A small image classifier, trained from scratch: held-out accuracy 100%.
Rows from block 4, named by matrix and row number. Rows with one number belong to one channel. Each number is 128 + 24 x the weight over its row's rms, rounded and kept within 0 to 255. All counts start at 0. Numbers have three digits each. After the name is the row's rms in percent of the matrix's.
# convs0: first 3x3 conv, stride 2 (model.blocks.4.convs.0.weight, 192x96x3x3, standardized in use), inputs 64-79, a 3x3 kernel for each
# convs1: second 3x3 conv (model.blocks.4.convs.1.weight, 192x192x3x3, standardized in use, transposed), outputs 64-79, a 3x3 kernel for each
convs0.119 091:128142129086097120081096128128128111133147128141146113106128128103139128119139100111128128128110128147086141128107087113128094128110078144128112128117128157171121105107128140128128139158099167128126176171136171128144128128128125120128128128128118127156128128141125079128091137148080128128136144134150106075108128076132123098133128116072133165085116128128165132128076116075128111117128245108128213128151191147128128076146141128162116
convs1.119 129:143122134132128104128092102138128128122104142168079128116128145136129128118128146159103113144128132128128160128128145074107081138121120131128128128128141147128121154060108165032076101136142092119111128071128195128099085127164128128128128128128110090076128128136128161128093134132120159128128094128128128128143128090128128089121123162067107152087128115085109097074093128144141124138206130192183128105105121128106128128133172128147172
convs0.120 094:128138132132128124128096128124121128096128154101136191110128146123124157098128136133109128128124142111100128128117128116118126128124101128112128128113106099128128129128114128116128145128098128128167128128167128104150126120128112128155125128128128141128128140140128146126120163195107132132125128128128138111128148128128128128128126168056088141128098128108140135128124071195128102163128135128112132080113136096106128136128128113157116
convs1.120 110:167128128146128151128120128128128122139128148151126128096128122107102128128132163113128128128103148128139168114106144100128111128126128158082070128105128128138153128106127122128146128113143141131100128135087128112128128184098109167129128119128089164140128117073086097079138181157128112133117126116132128128128096128154123178139127139107092100127119113129175182130086092110130114114097127128096117150140147156112120128149129127128168
convs0.121 117:123110148132096104180124095073134112128158154090135113172128128162137135170128107130128109128124128128126128097123140141145147174128133116155159080157128128142203094124128118123165119126149098145128128128140152133128128113110120131122128128145114126154126103130117128102112128183128089122159166171098100102125128095149128120128128128112128113131143110080118106145128113130097105077127142070113133069128111110150174081142157107119145
convs1.121 092:130131091128128110137128125115139089128128128184121135128133168156128179128117207130128145101128173108133193093115105128152050123128155128117127077129133095148128162129186143076128134077128128111072128128085128131087128128079128109128076119113134089117110104127120128128094104128126092128118128205128128101128098097083112128162128128143125158128157145144153128121128101128128085174174103195128145164133128165150166139144161153145149
convs0.122 104:084128128128130140093139141141134104128111086115112108128108128116093117128129147118125174121128140108155128092092096099111128114137145128128130098128128128128134129128132118128108139128128182128143128114077140128057128128092154128128178165139113108128128101128128128135081107128087098128116161202148133092111104128128128128128128128133110157128128132071128125128132176160128110147156155132119161105140128166099073126091071131110110
convs1.122 095:137109152106128130135168096059109118087142102128119118105128122174176128128125101118131090128182083150128149117138157122102128128169099165121128128128114128099161116128156090167126109128122160109104128128123128128133146130160128134128128136147144084135128128185132139128128128128133128099135128143151128136089142128111128093142085128146128118128128149132107100128128128128128138116114128128143134128128128142128128126095119128128082
convs0.123 097:128124146176135132155204167119128076112155128126169149126128110128145107128128106159128152125143128147179150115124168118128148128128141078121087090128145081156145108128121128128130128136128128123128128140152124131123160137128131128107128128132142128154140114128126142100097182187132138178108090143128128134128128128124133123139193139156103128138115128128128128148145134141106113115098128126093128118090094128186136164118128128171144
convs1.123 095:160164128128128126113113134143128128128176128166103128158128121122135128152129136125128136117168140109156128089121158124140128124128144126140139128128128118124129140148128128169131128131139128131128193147090204139128092092110128122124128128134064113174161128154140156156128134122146137109153182142145151128101166113107169128112148128138145123189124081137093122117128128135128128096115128156128102141128113078124138089128128137155166
convs0.124 107:138133108151158128157123060108095184088128124108093125117128123149111128128140110128105118128128092128138128086160083112128128128082123158167128071080135128128143104078128108099126123094138143107124152132129172128121150142108118122146128141127172128157111153140130172138093109164096110142112128128121128152106128146099111128096128150128113128085059182086165157140128168115128119128128128129128128128101095131128136134171169104082120
convs1.124 089:149184128120128128124125125128125157107080171153115164197108128162108178128110166128121117128164128128134100081128101095091124095110131128128165113136153128098114128119128128128138100128128175124094129076091128083104161094116154128067140128113128128167128128144162128156129114069128128108128128122128170126117090128114150128120104099179128058169179128128114136111113071119150076128114128140128138139111128128128064115128054121125105
convs0.125 103:128113128128167123128128117096106157109114128128126128128130128128140141166128128195128107198128118168128137132108097128129074128141128128128145128114129184139141121128173128159173119131142121128128128134128114128146114128091154143128167128128090128128116119128151128128140074060170102064128086128151115142128128124117111121127128098143128128181177150141128128128118128115128082116129128111128128120163196119124163129085147128152128
convs1.125 093:102140128145128136149131128129177128145107128188090153128128148070111143152118114135128128129089128105110138100128076078128128163128079094104162117140168082128098109126165091125165089134129124153128187126108142129129128115128128128128128128128128128091116128116128155128112137129125138128128142164128113130128122104135132129128158189128162128128102128089182141128144128137120086193128102128129109145114128163150128168129119129109075
convs0.126 097:146090115181148099128128109151112105155132109157105081128111128119109128128113142128168188114120179085128128132128158141122148127096155106128109128086125124131133136115147128128122128128141127090126128128147080128136151140146143144168097128128126110145159116146128120131133124172128102106196132116085125084128128128128140128128152142138128115163119128241128108158147117128128162128128175117128134116107128128100128105062128128082119
convs1.126 116:143113160138128130105128100128128127100128157121128100128128109116097081128052160151174048110105102128112065177167154139114162097098114128121128172128146091154140101131128077139128112119128109127129128154095164120128135128118128128117128104125066097123156089131128148146160137114132095128141119089141143169120108141128128128079112126163128135175128128118130129102091128128160098087127128070147125133128111093123132096144148128120119
convs0.127 105:128176110128128133154162135087123109129146128128145156116150116128124128128128102120103090113110116128128128121134156152082118149115165145121147146141128150128128128117128128137125128128133162122128113188123121155158101089078139128128128128092128139128111160124131138128129111122072123161149113070128135112164158128112128128147142151165152154196180128120126090134086144099128128178154124128150117175164089109128053128175099110128128
convs1.127 105:143079128128128128120128112157142121115123097105065128128130092176117128179190125127115093091124081160128166143133183093128133098090165128086146128119128086125172098128175134145145128130124120128157131127147128114119134071100144108095099096109125169128083093147128166127116101115156114104128128136128138128128129128128150152128089120128103142115142092128141150116128085157149128142139174121118116192127128128128079120083096144171128
convs0.128 102:167128085137122128163143145122155165128128128157128165151115128157106135138126128064128128133153128109123145126128128128128114139135129143149128127155137147105147128128181128128145172155158129128156094157128128108115089109117104121128130127145128128103145128088141128128105113128157162074128140065127121128121128106109132132128128111162151128128128134121119140132082128106098163106109113127131125128101147140093122158121147108108175
convs1.128 092:152152141133150128148128139110130139167185138128128135128118128175128128128099133128139128128128104118216128128069076128137128128166118128112121128128128128163128128105128147128128142138128116125128135090090169097130119102169133128125133110128128128151149107185119080161105094113128128131137165112103128147128120096128128094128128097150122143154103139128128097128157128155128122137141128136121128128150128151127143155128128126100088